config.toml
model = "image classifier"
dataset = "drawn branching plants"
image_size = 24
crop_scale_min = 1
num_classes = 2
norm = "layernorm"
width = 512
loss = "cross_entropy"
optimizer = "soap"
beta2 = 0.999
beta1 = 0.9
one_sided = false
decay_fraction = 0.4
adamw_weight_decay_other_params = 0
Rows from block 5, named by matrix and row number. Rows with one number belong to one neuron. Each number is 128 + 24 x the weight over its row's rms, rounded and kept within 0 to 255. All counts start at 0. Numbers have three digits each. After the name is the row's rms in percent of the matrix's.
# u: gMLP up (value half) (model.blocks.5.mixer.u.weight, 512x512), inputs 256-511
# v: gMLP up (gate half) (model.blocks.5.mixer.v.weight, 512x512), inputs 256-511
# out: gMLP down (model.blocks.5.mixer.out.weight, 512x512, transposed), outputs 256-511
u.250 083:184124126124152111121121129133151149165133093148158146103156123110155154141115114125099127114101134094118147088084132079154153148153099142096123127127121160113146158096128145136130131116135158113141081142171101128116125134152169136110102146172115102097111117092100130134151134137149143121151129161148144127152149123124126118147169145169118170161134136136129121166118128161114188160112127160140128156110097117108113124131117145082158166112103108086157124160121125131141113129154157159104084162132143125149087144146131118077114131112113113092147158165132105132118099135131155088125136137076151155133126113132139165128167129142149106099128078129122107098102072110111122154120126106135149106132174131139161112139146131121135128134180129156184117150132111142079134163090108
u.251 091:183128111159140155143150152121145143147114139094099114128078078105175142129143162137146094095115125130144142084115116124177150133120148127088129150140134131135138086177136128138133121178127144074095144122112132120151166117153164134158094122161136080116069128065130133187091191198131174088177147135113099122107138125114132102130122105158129108112133132171120113104136129135161122095154110155113155117169147128093113137131108169127153124138084185146126185121129135145123141112158172128155123150142101121142122093068098149130086106172120148112128110132099148157090121105153160100108133140120134147113138144076151110140127121163138146148115113153109131100099117127108125104074136126121113138100113129108110164123170128164115177110156128150130075122157146121112117118134145
u.252 140:124140163130114137139103128121131110095099131114116105110159105093171123157102179095154098086142143128109143143152093114105122155127125111107124139120113189101094098109128095134096114113118103123127113108097151130129131105075132146139139140140104122116119126122108113112124170094135113091120123136115145131149138093101170117141096114111127117157110118135135169124073165104164073129131117126145126158154125170137128118152169139114163119112132113148109123125104107168143147125150101098116140108130115146168119121173129081136155130155140128136141109095118119104135172161132090136165139114153112125111117135102095139131166082122131101092105101124128128131123125105123128091142151139115121151168144133111118095112103147152128120129106135127145075145147155115110087151129124
u.253 066:139137144145149134141128112148104113125101154142149113119130100161114137131098074133183093099114128089171112123135135147135155127129108141136118144126130138083140144139120148083166096163131187127138146152108102132123130124123119128120111153130157106162106145094116127115111116121111128092128126188112135096117127087108161109089147107132191116144120111148120049142145106071131113132127143118129122160159084126122166170148106169146159085137173072088150159103104136114118131116098187137117096106138121082164074153098102118138136099151131137127106139147140164119115132151123124110098134124088115110143139150116117092167147101114123141103088138172147130126168156139146129131113104148148123142104163141150122123161069092122138095106133150136109133128111140142148127106131167
u.254 114:175103121134195144110110106118114119118122150110127151117123130060144138086106137129111175149145122154140123169109134123138130151114149151110092112103134145179135110129102136150127156139153118138150106140122172142124125112147131090118112142127107177068133162117141121080131155115173127181135100117144143118168162168163118102082130143113094128144113087123144118103127126144135169092126141121105115109153104134150123133127076128117148133125092095148104120124114132152138101097136113136132163162167130164171097114115072163168092128114144108126144081133137132102122089144107136120156134133084133106088125103178133165147178129122134095158092117200123124134105158096138136111130119091125121175154113105156109128128119137181135133115096157120127110120119134128143142142170136
u.255 088:140168161106136140125118094113170137119139090126093142120114131150123126139141091118148144125093134141150155090162107128132133155177122118126119176140091120092095131134143167119123119095114114120140167106134075127134142111144122082132067103096164145131135149155120164165075174121135106154101150143127106122103149120079127097105138145184109146117120145152111103118151148140122124103139153142158097118100158132095101151159113173163121134142153136134129124131128126129137108112128155084145125141134136138112129132124132156144101088126144135137138112097139131128111097150072145108146152148093136151154157131120135147122175158153105162145139158132141178117106134127122166101171141107141092186107118112134126101128157159149160160100117115120116078111131119127131083153148107
u.256 056:112125123156111124111151112107109171117129132106164095118142137107112149101109147145123097125093121145116108088108138096137150102119094118162167113118127166101150106126103103162086143125087134124122166143182077113176137156163157143091113125106146138138156151119156108153140158175116147108139179134110155121100123167118147066118104136143105111131101102132161161155110103114118105131112098119114143126140170122153115116148116119141100106093074104128088157134101136127132112104140124133176102160097114160117106163094107139089112151124136080128144114106186150140086146134160166133113180058120140119115156102132123108113091153093163115098089174120159136089117091126168121105111135152125158127123151144126131122107087127106143142124110111133111134106145149128141122121176153
u.257 068:128108138134168119181117129091133106113064126125094104151121130077098145101147184127111130109161119112107158133121153111149171141173116148090127066163175109136130131106137125178109102108116132111126143133156126101125136108148148154158072084140160128134102159113173129155108128090129110156141078109115107138139135112127160114155108127108165143165119102170118124098124113111123109122199126134136120115134138115129111114158110113161114118127111094174129144099150114141114114146091153128111131136137125190149108130170101104118105087127110125144120112168154144162163143152124139123120112150092131105139118153117158116119167149160082157147108144152139107130119102080103133136165143108083122103107133154107147114155087150163128121129107116122130107128144106187106106159126108
u.258 154:129099104112107126094163135152136102138121105107131098147098096112109130075108125148149126123126111111138144163097116155102100109147108100124136135117136105104149123123130116144120158141149108119069129164118131155128124105148128140114113095112148110090158087124127123088116181133138087121131121160163129108133138144147168081137150090092126127158090139100177148171142128128137167100148115111129134077095149141083171077121085116123182149149148145127110132118165113080143154162104126124136148144134108171138093078090087130129129117132147185131130135132124144083103157095096149139090114096061105130124137149093070150141117147141117153101149128149121090153130123107131152132143130145111182144116140108131115144143182137144102142109199185151088145106186110097136095106134188
u.259 073:167116184144157124135098125117168147138102116091122146136081140169105110165140129116127142116119116141105143123140129115115140134135105154117127100116123159110101145104172143086146146083144114134151129125113133143125150143160141132129139171139167158129150171065107101125102121109128095146135104116166106153184136111151163141129163153131114099191118088121103127127112121136134120118177141137124149146161117112143096131131112179152094127142114136122114093097145102110168089159185172160128148134142153130128129142111127150178160118126152123159107153106109100108109133145116123160095120136081148132133091160147146131109156119118152127115121180101111146159106132123090115109124155127132122113174087118128081149155081136152128164103050129139091099090132129140145114139114142
u.260 068:130079141121117109120118130126112107122121103147127076158107112131138095147126175119116144132138136129106146146129118134162131155140169151104107170126132102117114163137118142183106109097185094122157096111113113095141093149186098100099131127096140106138110145082140147131101142150152101124165136156135147147088138130136136144122083102241109126145153142124155137130142118132122071114142123140110147103090093115125125129111143119097101147092108170090146101138151141134121120128156154151108102136095105119148119140103131120105099144122149145118117134111127108111155186132121121181103156129113116132112160129117180170113107126175098101094118201118159136124147144133093123127123124102141132089090132146125119110120113123132081124126135150104160134132156125109113109098158176
u.261 111:067101138149163136142149156129182123103141083146097140113169133143098153116127167159135142128111101092164144135071135159114170120143090138166084140122128149160141150148144175140063158140098103144132108160142114125156100133104149133144204122151161129091105114116147121128123133098155121144120108103146142131143159073156182106138127137158095152127154133095153123128131097118092135036145112126121098108145090132077140125122139157146125118133098134138106128112148127120124128110109183096144114101121117171127118131187110150108092122171106142116100088097116126172112110142096135100162134138124120104133197078125151162120102125123103120178103142139121110099101123146137142102153126093154098162174160140118109146082134132121096101123154110104151079135139131121120127146136116
u.262 092:145116129113130142125140131141143153108100106121141131132138118136146094114135076068129170137110119097127122141103164120114130144088126146131143130125086154117113119126107110108114151106142151083116093151101111130117123140150132131092125117136139162107099092149097148085145092160140138139088152112142116158130157094180100086155114073133101113137106097166070159134139122137101089115130099107127150107102088147143193143106125149115153114124123130179103081136092152126156097120107129130136104142101133159122154139138105136128157121130115164131128153139095123148117115091125186146131094122141107122112082132162178143117097142150162131100129150154159130106119102129145105105089088116110099135084161138119136148120115133105140182135102127115130117123107117168102141168156129
u.263 079:113110128122122127093137129140185108176185097106119118154159139166115146102144143144131102105134138127148110089153084119122153102103140066146113131164156119137107145154125132136140122128114127157110152131176133100145097126115093125186068149098115082158120084130131170117110172152172137130116149139114099120127158132161099116135137126156127100138107159100140141085151165150148116126129143112154117112130103078140124086093094121139176088167062148091079121126151120159109133115124129131114154212130141122128112139104120137160121116135134113114090137141108149166133106154127115173187111114093130104113186080101102137141088117138122124153139109119130084134141140107131157094130118149131115142121153153101103145136123101104129107135156094112158114130118119153096092134111113
u.264 082:162092120129115153095127085126153117091136159125099106139109145114116140126136144122092163130095176108145136107156141085120133106116133177141119149103103131117144144114145111141100144125121142082113116162105135123133106104120149103125119122154153111123122162122112149177116124118122142142132104115165108170112092056152118132121111142157122131128141110103128147101115161090127118151135113106127091107125132100132158129160097145084123106100132125124113118124170144132154102071120113086111152128103147189067150127155122147158133157140156130150105128164106137129128145149155121147145086131110150119146122166126102224148161130151152154151115128124110119113102099152119153110133119163126099166132127147159103136085135105130065143128102139147134145129155150133176149152179147
u.265 066:135142152118144132170079143107093172089130095115110106090125073111120116156127145157136150164139106118148122120132131165146161089142115149125123139160131110103128156126131162093123081145146140130137134166135125180124158096178147133122120139113116112116124139107142154168082113133138156167145111129137138129143130156098112122120133118140097139140109097152125112108153153107099100137112131115139110124092154119139153103125148173080158126130159104174135174130150121112122150088120151156137142140171127111138133113141105105114108166107138128130085129087177138100112078114131064151168065117132159127131135159136132112083145108113111144100154083144121118147100136134136091133132146133138125127122109108113168114139157112122097120114120131151142139107116161179135109145126149
u.266 077:167122127136102100159120133114145112091143151133131106126104130099158111101136158088106126128116120104128121129141109131132121127132165118105110196126122160169129121143132131113147170120095139122112132121116129100150133139141013136107136136110109133093115125168153088147159159117108128115121156134090111087142136127146121143102080115132128095097130163123171154105154090133139083105116128101108135138125135095132109102111106139132111135094118073111116130131154116135190147134159142166161145118143097117128147125191148113145088135122094137117139116133129145123147182187118147140152103123097142102108119139129162150099167159131146069110136121103103131125069124141126134159200134093146124158110132156160155155137159105145175110121128107118134092097142135136137112171160115
u.267 088:150150122151136133116120177126120144154073147114106123144159115157136113156160169133126127119136156104151111132081134122129140148088159154091119118138139141107130088147099162100162102090171153109111132131121151146113141118121168134127140119098137151136145130146122120101132127116099146123163076165143132095157123121082116120136134123135107112100120183157110137134134121139140133136138131064124172102108127166133184157168110148104103124093112099085143114137165109113105130139161134139128087138138141100152120146132124143137091108104160103106105155137141146095073102143137103105113127144090150156124082140112124139159132132119142184062108136148102133119114089142132107093099126144114118122173097074124141113107147096152145094135138116139128139141149131133172092134171114
v.250 055:126123141153122111114102132155137120105103151133153132145116134074142074109160094128131065124120118122146146140140133143122105150098137092100166054155125178128096136105128103152145125107076115134125160128139104167112101110114152128140099155137147105140156150104106167111122131129116134112157087138078110152132172143141138141135137117086111135145120146138143108152123146124130132141125106161095140151107140144142120142143163170147112161162113145159078152137138132122079098106103131131139090092167108085132138134137134123074145168133148123152153095171092106147164134150128128143168147144095069088091113131138171144126119123096094093118147143097126134149148098089144104172113145144148116108155128118142157078123157150126093110172151097121112142128134121179119143132132143
v.251 108:131139134140092140111122174157140152128136150126102115129089116097100147125122148163143139073080130101143138138181121184147180138127120150136121103135057122175130110105133114115098165142095092168130106122108139106124100170171175126119150135192113095181122141140141127139157113143139145133146118123124155072094101147138098103113121137089167148151139091113130172103145188102083100155138145127109153153126157129101173112127112136106155124084148113134110152117133166121075135143166140168089129096128153108107131114144105090132112135134104132126149134115133139099146149103152125134117117128133155157157152137135139117114137126121196156129126130162145101115119076078118134123137136123146137108151145106120135158144175148075150139130111127156155112095178151071149099156115135
v.252 157:147115122126169124148132137165127112102127141159112125167135131142122104142149142130123102123128164068112129135137156125129103118146104173112098127159139128123121150161135122106135127124169183152132130156159142150122164114108128175127127130132147115116149112073122151153082136145146104135133132104109140126117171171140120141118122127166136133137130139162083141123156138160129151116143115159137112124087094106107129104156145116097107128130168115109142127111132141159111127138140123124125123106140106098128095136136134131117064124126127153154125071123142098041101141159105111145141150126145151102119097170109103146123130104147115122113095110142143108105138159143123157122112099138089113116105138144140144102114127134116153128122106139112140132181139120108134053136116119
v.253 068:111099126108138162112135155140164203094110134141098132101114134106093124133150113102099150128172113155138137134158135121109113089122143186102112152171118151155156121116121130139139157108154157148142141145118146171112097111128106125107133083116116131128133164112160119124116126152147134139139133131124147072118097125111154118100127134152145150165155123132139066154177148126096148113121114136112165132096115118086126149184123119126156115128123108124122158117158093144110144110143144155099102112115117184130136172118101108166116158133142100094129147138129126119106117130137107094104152164125103140160115141151093126175098128118190092134123134147161154107158125084140079116137132127112112168169091113148143120164087088168136122130113108100114162081114106140194088180185163
v.254 096:132111166139157127102182152164130116157104123163124115108131154143097160167149124132093189122121120160127152155137151110104145160150129087110163100115101162121127131124177134122115148059088106119146161093107120122117105137154132140103136142109159107130119154119133160111077128120152135114095129143167107139133143121105148119116051133124088055124161091112138118151105162190160140152156132120155128142160106134136090155120137059156125134125151122136122098149138097116194132131116165130072123103131130125153128133157113140112103160099152148091097140148156124121119113143139083137134111129085157166141118135109155112129091128108183100126140111104163122099114127082126154127147101138163107132122122151163169076126096130113137161104115149111105110138148157077147104141141077
v.255 085:159112183127143129123089096116133134155171125140110134142158111134131134074128117158134164137093131103159132112150140131093111136105136133101125105134139121163092109109085116115100132134095080134131144162170123138131096098089113179156117150153146115147091093096139127119097109092117155150092111122143116121134131124132150109131149164113141138111129152074127119166145097131122154113098099138140121135145139112136144118134143128124102095149156142154096124135109117104143127164157117111103113128111162139150089104097128124132133156142120141129152150152172098096131110136147105101142155104144155098134183150103127083135110140126099155168103116135097174115116124130142169116169134143126107109152093148125110168129147175105123114171123074140143109138121130150105133093092118
v.256 076:119148142097129136151111110161131124113156190175139110176143118121117105082143142130158138112083127155129153141166128104112138123161133119121118183149109133132083173170128125136100072076145078160149123138152121132068120146121100112133130146141130119103098120123120126157168104097182107116127113155118131143111155132167135134113117163098137144118139103137143121106129162109143144121139160121087064160131139186133151158126104143121104112144173074158122168165095124150116098089116109134151136099147113094109130111116119125140122147127121128118182131175108121111104118175124121126137087143099123121137129119155155156093090118120129157169131156122135123112097135188145120144123112138118118181172158135119119132097113137126097127136150147125105117161114121169107087127133096
v.257 100:146119134129116158124135147117124138142115133094138069137107139130094129135126167138107163127164129108157138140107148148118124131094108090148113131121110057148134121147094147154093171125148133135124129068167099130114113082095155140127145109120111098109107103096147135119127127089115210141057103151099145114113111138130140105126153151119158152113141132161089090085184147143123103163155131128112143179143127132120140136117102132084121157139177147117144118115167133191156143126162154098109124142152143149116138146130126162129161130087146149092116134160121114111126118100112145133126141141116065159129124101105118160149157143132116130140134125118138135159133121110125155115151100146127132135132140100116147142103114177148121172117111120123159133129121121154141121051132150
v.258 152:140103108158084160118153152126163113146127100123159170125121131145153110135167099135129171115086115124166126108161112130138153131147170151092136120143127194140144154132137146125101127118120123092137151139107078131125126164144207159144140146128148147167183127156123131120092120097131156184147109142113139139099104127139105102115124180073169155161122146126121152123128133171115114140146114079143127181153153126095145165098099143137134136083132131201135125098128154099141154110140116136140120141112156181157151102144149144130073134112136118125104143141117115139122133105116146113082139162107156145144138133168144090175112130123152110127103157122130111164128156130122087178113134158147125126183146139162129154083148107099138157143098103166106107112126116113166107191135125
v.259 080:136142134114101137145121140155149128141109095170106149142112119060126110095137096131165123131116122118131131117118127142113130117113154095151144137128142145121126106101117115141120150109117132112135120091062113115128142132127109163154141103114162178117097142093148177150154107137082131102143116154196136116197153132174163163106129125120110081107124122153110132122126103083108195109127135099153114148125140125149113078097116154098130119128170117079133120116106127124160113106123136166164113119131127141115152131103101177128139139144155125143148090138122170107138131133137162141144096173140103097131138114187154139134140128123114145126087107117125121086131147173153160140089103146135109146117145104177132167127115103089128105131166158142145124136114096120113105143138139
v.260 070:068174131114160130109127169148145095116126196099110108151107118105102151129140169148103154169138100129142169112139127159122166110086174123108116147134100149220127099133158162086109131117108116133129125116155124123146171118110133184118102130132133117176137137125096107112097085153117086169080121160160119152085141177105139108158138118158099137106118086083099140124113095126166146151128123139118156121171106123174146149118140131112149168150142111145165111130111140106134137143069153120087103088114102110130137121112099158109129145150144115103103169127139132103156116122132100157105129081192136160147175158141119100062139131152107147138140113161154108135111136104088146139075129109135097116179159139127147145114107151105129152109164140166157081101169110104137095128099121
v.261 118:132150138150079152126167106137104122071053144111163097156136124150130144169187124143182101147143103165080154085154141138123100126136072155104089115123130146137117098130146131152136099107145144151109137137099154117145119117167117122108126135131129144097136117117149099096119193096116149087114095132150175114099131089121122129135120129138075172124117159129111127146135165123113159090101083127137142081112143106118127150113153110067151141168122178159108147117158159142150148138139109154143123120118120124138120140184097085111130111164166128127120180126123125139119148116086119114113136116128118145102129115083144124070129118187130104094131113150140093085145092114123104092139112115107157153125162093149106090081097138118157146154122107104155140128155129126134123137110117
v.262 102:173125150123126127108133127135145134173111114179128130152156134112105122068149125117209138127098125114131095096090157129102163129091128126156130108143150137119159127092125125156116177118136118110111155108135119153126139128112084119127139143124104134157131112115118166106197152135109118120085125124072165117138123125123147106100123115173091140192139142108129196148131117073120161087101123074139110121145153138138117101121160124121187113137148127122138166118111140149137095136134176162156149120172131105088098146133095127155121122152122136122136185125124140175128142135144178127117168131141097107137139143132133095103118136139152164145136132135135104159162142103155144154115104163120134124186146141125130142137120106132096076148108134102144130140146141129133112138108132
v.263 075:161144143092096139139140181100171127125080120069111134181105103115095175124171104115138151146116140155090152127132151164171168139098100116167152177112146092169124144120134144104138182116145114179097098140116119113099155088109092132088173051140143142137120113104131172066134107123117123140115135123148122141133105099140119139100135104137157145107116141136089171147126122160121155125130123148128151099105168129159165137147125167082166124096144138097116116114134119106145147119096135116152104164161150105125137132121107160143130137099141157148097142112173128137105127115073141140129128133086144136159143134140155153152118139130156148128117122130112124107119130133140112149136158111189131110123119112137131122131109110163142146107102148103144156144103151081161104143190109
v.264 084:142140124133184125119125108099152162141129088137114111077102132134112157160136114139123155127118112107179135125133135097123161102154146081138102183115139083142163151087119135084128108090118083159126167109119092144098112160107144149115116127133116116117135150128088154130143137150152099133137115132104101104087111139179148128121138111114122126121115123161115129165131083154096095121093115127115107110156135116097153081155124142105096133136114134113136109139091139188126099113093076090154096164115130129140097157139140137109127123152123136138102121153128152155154120096122151158108156133111127142143077163137099174131125184158118154092097150128102159123121125129124136110154179130151132115098117070157143129137099103134115123144099151179127154098081152128121112140131082
v.265 066:124123126146128138107128149116144136094125190095120114196112110106163140145111115108117130140127158130154092164141101168158148110099166134158104121141144129122118120113142090144142156115105110119134112127099146098133164117143136084123082119116132148131160156132139162113172120146114130149107104139120147172105115155175138146129135105113173168138114146150142157109138094162125198150127160109072132095090112152119164139139094131087156085142080139121155128124103130147142123096151191108142201111094118123131097122170148141119171119131155124123151130116148126130130116087098132158117150136112111162120134152156116160103104115125093117106134143107146092124097103108127123133171110096101121107164129111134141165071148143108130120132100131164143135122098086125163140156172138
v.266 113:112126147141115148127122095154104154113120107097113125144144126117117145100161162147111140141106154149135117130145123151135140100126135131132114115153141107168165131106118126138140136082106086126143127135135158120166159108100145122140114111150120087110105115143152131101159121135135135114076122155112130077137134074071111137116118142104128161157108129075125121086103113113120142115139136150123094117179166082110156150138132077138139139098176144131123066151114138119128130118126214110138117120120148115129134128135147125102149132123148085110136183113115130143126082147116128129137109091137133122135145157118115087097116110154102155136148100158137115148100116119141133139117133105160163077125143132118160156068156108091151157152128154131153122105144144115134208128119113
v.267 096:143115136126102152117131175097108139119094084114125087175150137137117159118158122106142151119157150155126161115139131178158148161113106113160154126114121117127104111160139168138099148123114076100124120111129165127164120099147126136122181149065100145092136131120127117136124117154154146166134139128133144166111103161135146126131144173117167148147119070153117174105113156158147098071126116122130159124133113156149122083101130113133127131156104128146096119124138123105113193174167107142139176109145147113163126111122136064149135135157137133092120128144156137144155127149109146125097134133154149104115175121111168176106129139141078132123178098149111131112123167138126119119168113136086104159078146119110146138107096118160155143164144105149160125144120158131131127101131126
out.250 085:132123139145102131158124116122141110127103148129113158125132160136080144171102090120138106179151107110168128128155144178135156057136152139154074170117119195095108144151115112150097130119133154136126100141102146144131139126128071082129099107117148176136100157123129136111143144116136168140074132111118101138111140105115104123120148112144079087154104084115156139153161143121171113111073129098101131093184131136104155119124157109144126078138078162139131172119143161110125131104079123087111135120133112104095098155112159138154088120140115120093156074132123148153143176115098124146153136118126135072111140123168190144130131147153096148147130058112123100112126134140120143135130148146140121142153156129130140112112115110169119122165130093131127061095143130094127113134130067
out.251 093:125166122209134126123119114149136132113097142139128135081173149126087126121125109144076110167107115093138073142133131108097098126177146099129109083127098131105106143162152121158125087125125117141120117180142103117120108171122089117121124129121135153120147108134160128148120113119121105139154151131073147111120133175164132154155099114110121088106119142130144135120113121136040150107127130106107105142104133119147145136128156119145116136137127098155134120131110108111124171130137060098126119136108143113148125139145121076141156106078162100132165145157142099099112173158136131161117121135205123125099136135081097152104134132155124143101091150128144086108102149105115165115123115155160141155129173138078095135133128111093145152192100119119133121146152121151122136144110141
out.252 138:152084106173114131112150094144132065139117106144118115123118132162120108098148086109151137083132105112111137152125138122115151108104134088107154134134131163137111140110134148124150136130136110156124089130105112119172140127140122129131099112093138134143130135104142097146156139154149127124141155103124134121125114154178158164188140152132164117177147088120090118124131145108158120092097139129143171105097100145141200127137140124139131158138119129115121122109127132111139153084126071160148168121139150110103115143119104126106128110162169137119098121161170133098106125181168156120116150117182078106132117094120122141130074097080114161110116108140142105158174144134096072149155168114142100136078174122107099145157117161160116164127175127140129104128146154126153134106134154
out.253 068:159162160146130129147130157148139091125131085144121131146109127119119150090147167120158121125125120111100147138139135082171131119159187133146140100164171178127115085127147133165129143109116151149090134097143135132117139106145081129124119072142087124150122132173127126122162103141126100123133116141146112135133140088125129110143164131158180123106087156111167144111089098151124180109136115147094156100126121127161134116112129130134128118099115092127068139083149110086134113156119151123126117123123117170100112124119088158132131094140141150100143136132091093079122129136176154107137145117117140114104107117133169163102128150126144149181151151138137094082100147167120122108130116110144103150160152100130137107132113170132135139109172065133135120123111157188121118141177113
out.254 105:129103090121159135126169175096147093167115159173127121127103164112142110140102148139121180119102127113119112154078159123147116080093104101121144093151132117221110147132114125144146150127103095164138122161143142141104164130169106142136126132178134108141147096113111116152141072099134125157126127130140124148091099100107151186162097147098091092133108150121132102090039124133103138118142168148112087149097124116115160168108134096109154117147178071103131131108174134163133125147167117119100153100180154134112153122125153122161099127125114114127127136131116148118140085116113106141167119087075128127142148152165112107115155110130177139133104121112149118131164099150101130140150124165093117139174135145170069107159108152130138142122189138144137125061153139123123075110155138
out.255 088:125086144160116125124155082139082133148136152122133129117130118103143174148149143177166179153134154120143108151115126143079132129118143177095090132119110163110112132116105116111110122099130100137151144101143131108112118097134136111138153094148108139138118105110146140168168156144124100145088105124102160092119167122090098138125106096099143121101165138084163159120145152127120165083110142151107139140115098142145128160162175098110138137140087094150147158147092081186134155140152121176099150110098152167127157140078107161139107140105118100137125150144128135133095125116175169128134115135181136149140130161100098152067090083118156149161046150103136105105101130115140114134114091135118147152107130125123087125135140110163124110126130119125112129157141105125130146159114151
out.256 064:111130099113104123132090133132156125141120163183151111106127102112135120179143147159159176110088102104109131105130141141165156133116171151132139104136175128154137130154159084129128104105120085139140129168122143107142125086151108163128108174168125102185145144140129139163076089142122117132122097108086130102152109135086127158091148110141128138104120118152125102128155114131121090155104164113132171143170101109145167146116134124118134140136137062166134117177141128151135131135142153118114085109129114117154103138128175121128104140122105155150167128139101117148116141122088104120130136140121112119112118168160163125164138126118085156146080161159092118148098128147106101117169123094124119148097111115121098132138139165131131105158146102148133127083120137120068114187143157
out.257 086:155126128123127128124148107108111123125152123114125155095154095143135130121137120135144132126161106144133141075138117128160135175092098178120130093125112149119131124118129142117127174098106124161131129135131149120157102161135085113123130107139086149110163130160131133106161146128160108138129099139150144049122129119106172120114136146117137139072157186113168123095116109148118127137100162139093127100116091125095122167136098114129108107120112092116088128179084148175110098144093149164138138086139152129122127128137140123167106112163172129097150077149131083091135150104105167137101114133113138102116099178088137153131134111129150152139126109129146085108099121157152136153145118132098159074178072119135116161096201109127167115086165147143132114149112109136114150105104155
out.258 144:103117138136152104151101154143151143159154130139111137079121097113142086129109118121143149140150133153150148107157117149170114120150144085113126133148147110162125114115160137120144150112121074151121099122109143122123145119137126125091141117144151099117150132126118086092134155128122145100100110126160166067125104142094158115160099157152105154137151130084128126161104142148114143130103134116138121110113099111085104123153108113161110115122116110100120156146114128202114065148121096117089153137126159091127172098205150129139088146137109137181105196117137136074096123115146178101156134165153140144128129117119176093110078093116167136116129113171158146105079122153124149097144137126147154114160101129134082121099089146136092126126107114101112129147150176145115132156137070
out.259 066:106107145140084146164120140152167123155106178125128118120120155108146113113124104105158165112128147142141125110175129119170153062125117123180155124114100184106125132188149126128117158126134106126160111163139098149127135150137101151090147117093127092113119125107097116113115093145130145107156164122115119161166131145154123071156116097137129117112085142097087139098129127154192128140144091116114178085122150117136134111138099115133134128133151096121171108130134112108124159117139116075142128128145091134123166095137119145129114114114077112069131152156127140140100135162113104124147134157113121142137112098126119148068162124129136132117115095136132143105140137149130129123173135110109139135087112163121092143132143104113129111123110164134134152138127123130134138192110093
out.260 069:131152100122092137140138176100107134166150113091101146175084118137133161097145149121188120119105145142158103125136149140129117156153132127137164127148148151137155110099131130054118165142125108165130103115130093121122119105125151124159122060124115133112161110151136147085133136132069091144105114151135131145106170086111102117151080125151139097177120177153159155156135141120119105120106127146103115120105103076087144156109164124086154129112123098116090139125171111134135113112151129128168104148138140081106163130130110115128129122132150095125131110122105126108130144109161094143189121133137135112144152116105083123141094131078123147158133143131096121102160124123142126108102131140113136125111124109142134119145138109085147089149116141158171147119121097139151130126114091
out.261 113:144083167099081129152086160111123133148146127168147144129146113136135121160120070124133153127103149138054088125137097158113078128171142164143137118152139126139099104121116151137145131155152159124112148147131092131162102166107122164161137119146142118133160119088100107103117133142103133097124143142089124132116116100148156147151126156112105153103123108124104091159170139102127114172117116127125122155084152124141109139153113121152089147165117172102141133142131115100161158137112133145091166159134133113118125115140108161104130114139163143127101128132125126162167113111130143144077069108113151128097130152143163126150116123152179128146192111129121069067166101135167142124139144144128128126135122084118147117123072114127132142147109122122152128082131118114137127076126110
out.262 090:140113094137113114152163119134114116146120162113123140131099148141188107097079146147139100127127172131111128150100152070107116176172128094122129080148137157092117107141135153132138117157158125127128111149123128090174167123118092115163133081191099099130127107106125113101162153157133160135161128095127110108158131112128128109196133097150144155128153126163143128110114129129132115141082119110118131155160094103128116110130108137105165165162126159150155137146129113149105121155140123157134148115152116118102112090136129120151134161119139149068106136118156132124138089119081076106136155136115128169163166101119152082123155143132096099148096084123109059144146149133088120118125129159144152159181127113112101087133132089136131110105120124123183119154146161111097131113100123
out.263 082:106123133129140158116158104129132121090112128118130131123120114102116143078154116100130122133124098115130097129131168143120116131158101135125147118108128202123141117123149132119146123102139157140109094155103123120099132125161151144133114129158154121106125094112112081144150115116126117126149136129109100116129137135113152099163101143081130112176111104083110112076140154125092138117117105157096172143137119125118111117144126119142111144121133097149161141112124090108107159136159131135133078087119160107102133095139112064147120138145134117101159150143156112131164139107116151115125147106158136108138105197127139159135164126045131107142089154137138160156128189115145118161099152095139179110165139147091110186122115150163124074138148146149146112101156090115118167117125116
out.264 085:172133127091137161113127119082103166105111113099122138141133163133137137126125140152168077107098109136136127130167118128128125136105140157148154081091097137144150072143165135141085146150117126115154126117142155102105110130116124169133103097100088114146116080168134147153075096137138104095115088130138101143144112154097143105108177146120164162163119130157115120111128120112114155121115148126106127114205132108127130091062104136143144072126120139124120129123124111149133138147143157136109143113097156109149202139138119119140119106109076136125156164167128131153110123124061126174181156144107150169086147109123144136106133142159151177125134118130126088159103143096117130111185116178142110072154131123130137142127134123147148111124097138162122122109149124115123116142126098
out.265 062:120124081154141153114087127117158151117095155154102154106145098136160163102143117110147070132131118135113150091147099130160168104150157093168111095134163130117150073121136115144128108162140129076128135162147092133132159109130131134138102065181187136130150115128114143119140120175127100134121163113134072100102107152112125141149123125080120094109122143092139118124135125126155099148099146124118107124129122134122120134134088101175094102108088069134139112125131169100132086156149128106122131135100160144098138135085146148125055116143123146125121105173121154167149135104104122130161163133128136146144135180076075155180142127102162173095150127114077137145169103144096109090112153156130127072139118096118115096123145150131157106176192105131128110152135100109168091145132085
out.266 087:109165146138078155108165106115118147129153120135085116147147112116085118127138129129150089196112144155120120093118149167127127151139121065147116122109123112134130154111107115135096120155137110110141132089095136130135125119113146142184093077145142142133130112108144100126129091143113108157118124134128102147129143123133122153139140115109107125142106144118135120154106147131083108169145120124101123132119128113154134154164128149122154123125093130149181136125108117135113158110103107122095071159066104118118151103126167113168127123103134110135151146125103131128127149103130096169156128086159116154102149105110120106168085123136152183142113155150144192095087117103141156115121114142154173147153103131112147124189165138145083124150146155128101125134119101106151111128146140
out.267 090:122144126109124099153134167147134158124129133165179114104153104143114101093121080146109167136141104166117136111158132127123143135132114110103124111146152159132134128086129195105115121096138128153112087121122121156134113121158164092135121163064118133116134126098122140125144174120099105130169148123106126115186132090174162124110145149159133121110137173148132128128156140141110113111137174126124138070135153155153149098148121135117111137133142116185062137122114112183122155125165086128118124125104134158097118142109121091155126141180093134153152123128113124125135140147121114123149137124162113148110135082132131131130155101129108135108112129157116171103147173108108144141148128108119118111108133125147147144120119141140130144134127077105121138127120117092136112130110125